config.toml
arch = "resnet"
train_examples = 97500
rotation_deg = 5
num_classes = 5
hidden_act = "silu"
Rows from block 5 of a small image classifier, named by matrix and row number. Rows with one number belong to one channel. Each number is 500 + 50 x the weight over its row's rms, rounded and kept within 0 to 999. All counts start at 0. Numbers have three digits each. After the name is the row's rms in percent of the matrix's.
After each channel's rows are labels from the 100 images, of 14976, where the channel reaches its highest value: "top examples" is what is common among them. Only what is clearly more common there than usual is listed. The data: rendered solids tumbling over patterned floors.
# convs0: first 3x3 conv, stride 2 (model.blocks.5.convs.0.weight, 256x128x3x3, each kernel summed), inputs 26-51
# convs1: second 3x3 conv (model.blocks.5.convs.1.weight, 256x256x3x3, transposed, each kernel summed), outputs 26-51

convs0.88 131:537527386520538535440587561482435453493500534448550547524472500497481500546470
convs1.88 102:507512524490507492506472497502507479463504478524480489460444667448512500512509
top examples: count: four; capsule

convs0.129 087:478441435438517487403473473423454456396397499382476467482503481439459460464491
convs1.129 078:488526482445476555464411420568452500474603574467386462499484558445489402502437
top examples: light from behind the camera; count: four

convs0.54 075:515463458461596556470508516397491459406544509481494475554536501415480462492510
convs1.54 094:436472521395502550483449514517438529434507522463436417439472557414544462524462
top examples: light from the right

convs0.82 114:457501479558499552461460507544559564511537482483538532524540575475473530431543
convs1.82 101:462486505478535562488454525469519500478489528466422469492528482429538497469537
top examples: count: two; jack

convs0.110 095:401452391414631493447435496479528494662430538441435515443485489478509488489379
convs1.110 102:441431570579467482444495488558457472589405537508481539575546508491507523491590
top examples: light from behind the scene

convs0.120 081:434499454427519531413482555468443442538444471513450551495442459485473480527580
convs1.120 093:530468494568533574486399405527476466494488471482434440557461602442436535546439
top examples: count: four

convs0.145 112:500413505555519563480506546609569582572499371481486525507551457503581524578458
convs1.145 102:430463482369446435457482532506491419493489562429479391443492486424486546491541
top examples: count: two; light from behind the scene

convs0.53 133:539532398506544509433599562462422429480473523444550548504466479484499495529476
convs1.53 107:489513499503513496491494515490521500475511474518488469433452663443536517521515
top examples: count: four

convs0.136 104:432419504510526519485447552499600639544463508539485513476558549437523449537426
convs1.136 091:417439469400455509446410526541434436470453516476457421494505505405447478497517
top examples: light from the left; count: one

convs0.182 078:516425469517559487477500517423514487448533508502512538526481519385463460483500
convs1.182 084:458520468389487553472450470555460518426504544479426508432414541352518436473447
top examples: light from the left; count: four

convs0.161 138:540533398533540532450591571492434461488500524460566550528467518496490496535480
convs1.161 131:524515532498519516517478495491510471470502473519490495478463662446508484498511
top examples: count: four; orange object

convs0.144 077:439507448407489529409502560489429448530439476548442542555417477483444496526546
convs1.144 111:506515489549501572471449391563484463442499464425453423515488580496467552505439
top examples: count: four

convs0.138 087:519569533497542531470542567451511504525496485513461531521389484530504466490633
convs1.138 108:445541482526517509503484513460456541493475440556517495487494600475571437524506
top examples: count: four

convs0.141 137:543530396526541530448590566485433454488497524455559545523473505491491494537474
convs1.141 121:510508522496513506506479505494509479470506481518483484465455677448514495507515
top examples: count: four; orange object; teal object

convs0.32 106:488514470553454401477519435513593560555460444536445531511490538550521561460586
convs1.32 086:469532468496524545501471488461442509467423420377501486460577430499560536468557
top examples: light from the right

convs0.165 094:500487481577463436527565468479560586456486504654515529534412522566495507450523
convs1.165 088:502603480479471474487461498464533519422463400481483511429498463435523461479500
top examples: light from behind the scene

convs0.184 078:497496483488509457426473483411435419462419519435477477467528471426562438555474
convs1.184 089:523427514542532495509473518511454476458498406429474435494467560528449457530473
top examples: count: four; purple object

convs0.186 102:522451458571511494512561504523545578508493542658518482515433501548494519444496
convs1.186 101:522569453448438494455434562485512528509534511566454555428484522402536465433496
top examples: light from behind the scene; count: four

convs0.194 101:546503495591422527473509446472528475460441474418495455526641452415502479448429
convs1.194 111:456457533479557476527537550428502506519437461468514394503536534567486517512542
top examples: light from behind the scene

convs0.71 080:502411465450539492501512458414502495430416600472393525505552428467449471503498
convs1.71 089:418523544438458490478477486531428562469484490538484556483399570446478401532450
top examples: light from behind the camera; count: four

convs0.183 069:506475430558516530556484524533517481568413431534428533580560504507424490496580
convs1.183 094:484485502527522534494469485546460485448466440422466419502462587480476499506459
top examples: chain link

convs0.113 082:558449464630547509512506494536508471584414466476545505522589532362531477458482
convs1.113 095:382452443403463531447418491489566523530482580558393446502475518484502426505481
top examples: light from the right; count: four

convs0.78 099:519461473674511506484536461514519577581437398618507452538497510461607463477415
convs1.78 107:490523520406453451466483586424472444534465411465490453496528492530482597520534
top examples: count: three

convs0.221 122:521511525488559404479433464402510506530430507488424492425522461453480449508505
convs1.221 106:458457456509472451469496538486452488495480453427499479507532373502488481505511
top examples: count: one; light from the left

convs0.100 090:579380425520517527444517477449511476510420477465483506496563419407511425566455
convs1.100 085:481461545394452466443426510569528515472516524538429471476404524491458432530473
top examples: light from the left

convs0.154 089:529536491501522493446553541443509497477490485488542528478395484457514436418595
convs1.154 095:449495492533544530508449499466478524532475497544451474475502628469566445457514
top examples: count: four; orange object

convs0.137 102:417465432441550463468441504516570496592428556467456541420572494472543536513468
convs1.137 095:437494541562494497474442552522428521545446483518441481516526444445458464512558
top examples: chain link

convs0.188 110:523525508568517443493519470541584563576418431569467479517521508483576545465554
convs1.188 104:524506471496495498496487539412433448476457360366533457500543414463514513501560
top examples: light from the right

convs0.156 100:457537545498494473525553491547491488468482492614565430508484510565539562456522
convs1.156 088:559574403468476534500460579414492478423539437428501445417517457423519430427504
top examples: light from behind the scene

convs0.135 136:538536403516536503437600565472427434484473516452562547505456490486507487521478
convs1.135 115:496512506506520506503491516487526496482507474521488475446460674448531512512519
top examples: count: four

convs0.234 107:479398473531532538419499525632580556652477428443494556470558480481593496546436
convs1.234 104:476399502462451433430532572469491418534492570423489408524510476463511597480601
top examples: light from behind the scene

convs0.119 083:485455444463491407479543562430505462433456555511556551512492527421464488424542
convs1.119 082:542539433419532602508380505436509558485519495496427514402487549439561481480445
top examples: light from the right; count: four

convs0.13 091:507457450421514477409508508448487422487356525429452497453521408444508447485477
convs1.13 096:464478561531452435455510512517512524512536471499499487505408553508488491555409
top examples: count: four

convs0.23 096:479484427480477466486493511538656542576372512497480516460567470434557539492488
convs1.23 104:462489554551485489482475535485434521569452459496482475509519478446490482477580
top examples: light from behind the scene

convs0.44 118:483524498466558447450426454409418392461441476451425503402473429457464425534495
convs1.44 113:467485488538493472492481445528463473479505485411498485530540399516498427480454
top examples: light from the left; count: one

convs0.168 106:484449472492529505547501492516584489460408501496503442470501481496570504475407
convs1.168 109:498372514516444481492440525460419447476481463465513474542521527532452539490508
top examples: light from behind the scene

convs0.64 080:510571480510544500459555556422473478531444482438476525510437497525485464492568
convs1.64 098:390541488542491508480512496510420601499481468536510524472476614478574450555480
top examples: count: four

convs0.34 124:550538503597508436494464435431518541503434462497475437512555444450543436458524
convs1.34 100:500507481503503458510492551463421431471452338445522444520522412473449436527518
top examples: light from behind the scene

convs0.132 092:475474461447587547444452499381502496464445550423484492466531475386456448455504
convs1.132 096:562523505571532518478517434562479494505567549451466398569469552497519436533454
top examples: light from behind the camera; count: four

convs0.207 089:522465505573487443543544459486573575439482541661488541555435542554475526449530
convs1.207 090:485597498453445495458464506467509524441449412500495543408489472404514466476485
top examples: light from behind the scene

convs0.175 102:456461523425539516505498523486399438435515509432471496483528503474480542527532
convs1.175 090:516503437480564529544437525523506521488548543457410465457436471472478400471462
top examples: jack; largest object: jack

convs0.121 101:484472494487534531501470485500449462422472539470592508474585441450556532495457
convs1.121 093:487486457477529454505455539437536528495580596488491427432398488464530375499495
top examples: light from the right; count: four

convs0.248 103:573422468483536517440540467461521429480420493472459488455593417437536422584403
convs1.248 094:489473505468481453437486487549563533543492592498473466511431483568459455535467
top examples: light from behind the scene

convs0.198 088:543452453506492498453505462411471402390416489442461476466553424404526445530489
convs1.198 092:507475533474514484487477524532504501473531505422452368471464529481454465555471
top examples: light from behind the scene; count: four

convs0.123 058:528476513600526493505588541557484493555470438548496500470428501569552483568492
convs1.123 062:425444461482490530455532539495511575547457557471504509465484549504544513563505
top examples: count: four

convs0.67 119:496499503486558412458448462407461466519430486476429508410478446457466453527499
convs1.67 106:452473459515484465479485505505465481492489472417492488514541383513502468490483
top examples: count: one; light from the left

convs0.70 103:468499505486484460498531550500432508405485523527574480485436484507524505471501
convs1.70 100:586561430446480531513418565474556510435563496491460513444441490449511335450472
top examples: light from the right

convs0.101 103:517527406446553514431572532415442401433445532427513544506476484452472491522514
convs1.101 089:426516453503494495455507481499473551476507493519474467379474601429576514526453
top examples: count: four; capsule

convs0.56 081:522469508500593533465513546487479509454537468549489461495533429472508470513496
convs1.56 108:488500502435499516488426523508441473474510525430439389491476545380489502528499
top examples: count: four

convs0.97 084:570432472576509579481506513490517529478462410479504472566599452417520452559448
convs1.97 106:435470486393460494434413509550471500480530540488426425468469520449494458516478
top examples: jack

convs0.244 084:494455440522495434447553520456490503446496500564560558519449538429477440398510
convs1.244 087:516550427406533598493399485459505524490504526456405507430493573368554483506503
top examples: count: four

convs0.230 119:548543511616497442500464435412505539493433463500475435519554442440528420439526
convs1.230 102:493494485496505459509495557445418436473451351441522447514517421466449449528521
top examples: light from behind the scene

convs0.52 104:509497542532509496494498536495436591391577475515550524492432485539489446526514
convs1.52 084:575516461472474518491422490502492456446515500460472526463408474442466345476441
top examples: light from the left

convs0.94 082:463495430490432542434515575420455391522383422479515497523355434481551481464546
convs1.94 082:507453519527475541470459435564432482497489459502469542576480606487518503509475
top examples: count: four; chain link

convs0.181 086:516395446456546498466537487426492490489380551474451541472554377481483449509492
convs1.181 098:471500580445476415490480485499512548449468484535507557447351527485445481564458
top examples: jack; largest object: jack

convs0.21 070:514497427614448539458497535398471455575458450480455556518521541429498456450564
convs1.21 092:395493534472482548474485488516452590552492534566408480569482564453541429485466
top examples: count: four; light from behind the camera

convs0.19 101:553478457576444471583482477443486532439502560501546447571585483463425460466482
convs1.19 108:465518531437417534432531612502523541523461525529531574452456486541476334506503
top examples: light from behind the scene

convs0.251 064:484503384557411483493512560469447535512463418484433495628499544480486466483470
convs1.251 094:500493458521476588456428481554461460440510478457407422522488589509483575474497
top examples: count: four

convs0.254 096:525504462595389454461512473466563576501509440527499540514459535507512550478573
convs1.254 105:456522513474518507507495459486523500473539450420500458459547452487586455464516
top examples: light from behind the scene

convs0.213 091:580448508552475512513507508438381463400523502446587481467518459435572408489505
convs1.213 096:537461479467437531481479592459548483465482555507477504471453485489475350479430
top examples: count: four; light from the left

convs0.241 075:526473481514509495449510555430443453446500425479523512457462488466534363460484
convs1.241 099:545446473509515557484440493519454429496475497453477399543482584396476497542488
top examples: count: four

convs0.5 097:409465435448568467453446532517565522639419520483431534460527487490553535497440
convs1.5 107:450477573544491504474482526556441519569408487509482511524533453453502519499588
top examples: light from behind the scene; chain link

convs0.114 095:510463454471578490499498507482508473484475601473533459454514470408500528454467
convs1.114 100:618532475536417459438472561513540513524602568524492500552431481385498360523465
top examples: count: four; light from the left

convs0.139 099:501430484580556511534525510553566574592407462529500471486517499481564461518429
convs1.139 097:491423520478405421451452540446395447508426485465519475546483515476459555499529
top examples: light from behind the scene

convs0.0 072:515404483438542463468509485379594488421480601501454526516511597416476496468590
convs1.0 088:463498536424533534537428474464445565488462466527479527470466541440539468488444
top examples: light from behind the camera

convs0.51 075:483452447483518528405479501467473553489447450432488467519524513475451450489482
convs1.51 089:463510463424458551431374440554460493480575557485373442495495542432493467502461
top examples: jack

convs0.8 099:405459429440569461463439521511563516629423533474435528442530482493552538500438
convs1.8 102:445476570553492506475464519560436523553409485515462509515533452464492495503573
top examples: light from behind the scene; chain link

convs0.166 099:448449496403516539512503547476382422413524535387504506473517534491468553543558
convs1.166 105:521521474493557516549377452540538529491561573497396464435412515470440419475451
top examples: light from the right; count: four

convs0.117 098:459430489396584502385461513463422404427464542391479500480462475456463503524468
convs1.117 096:535507493553499589486425345562504479507590546464381492572489531534479501528396
top examples: light from behind the camera; count: four

convs0.87 053:492478391564466600453443537506449530505598428426525538472456471521515549603485
convs1.87 054:520477568487454511471439412513484455445494507544454497426453523459451545512468
top examples: jack

convs0.214 105:563425449522538501533486474451513530438473528488520470514633412425532435565424
convs1.214 100:500465513451444495417515568535550559540469590572544566484407469546458336499490
top examples: light from behind the scene; count: four

convs0.39 098:421461414426578465461450477504506491605448514486424532429552466481539499511412
convs1.39 098:443455537560480515452479505586463511579448485494474526529558425494517487474537
top examples: light from behind the scene; chain link

convs0.216 113:545537482613469437501466425436511549516454433491474448535567461456551436436545
convs1.216 100:480503495495524486514489547457408439465442343457517439517529429485451459527511
top examples: light from behind the scene

convs0.200 100:581525506602447490496491448465549493544468387445406415511586423424577415483501
convs1.200 103:519466489504530482517514537518449450457440356428513410524540468526456517533500
top examples: light from behind the scene

convs0.143 115:519515379481553533420560543446420422477486529419521546514477481473452496551474
convs1.143 093:453510489481496487468496492522494515473509499516469462410447639427538522535487
top examples: count: four; capsule

convs0.10 077:504480498523494588466493543497499543454485404490505470568566499454480467552479
convs1.10 106:452481476405467505452393484542465484469546542468414415472484528437497477500473
top examples: jack

convs0.243 105:498500450538413506479494475506583525536469487470512586510519571500493555415562
convs1.243 103:427495507510547543514475479459445520456459439494478464512541485472560460477527
top examples: jack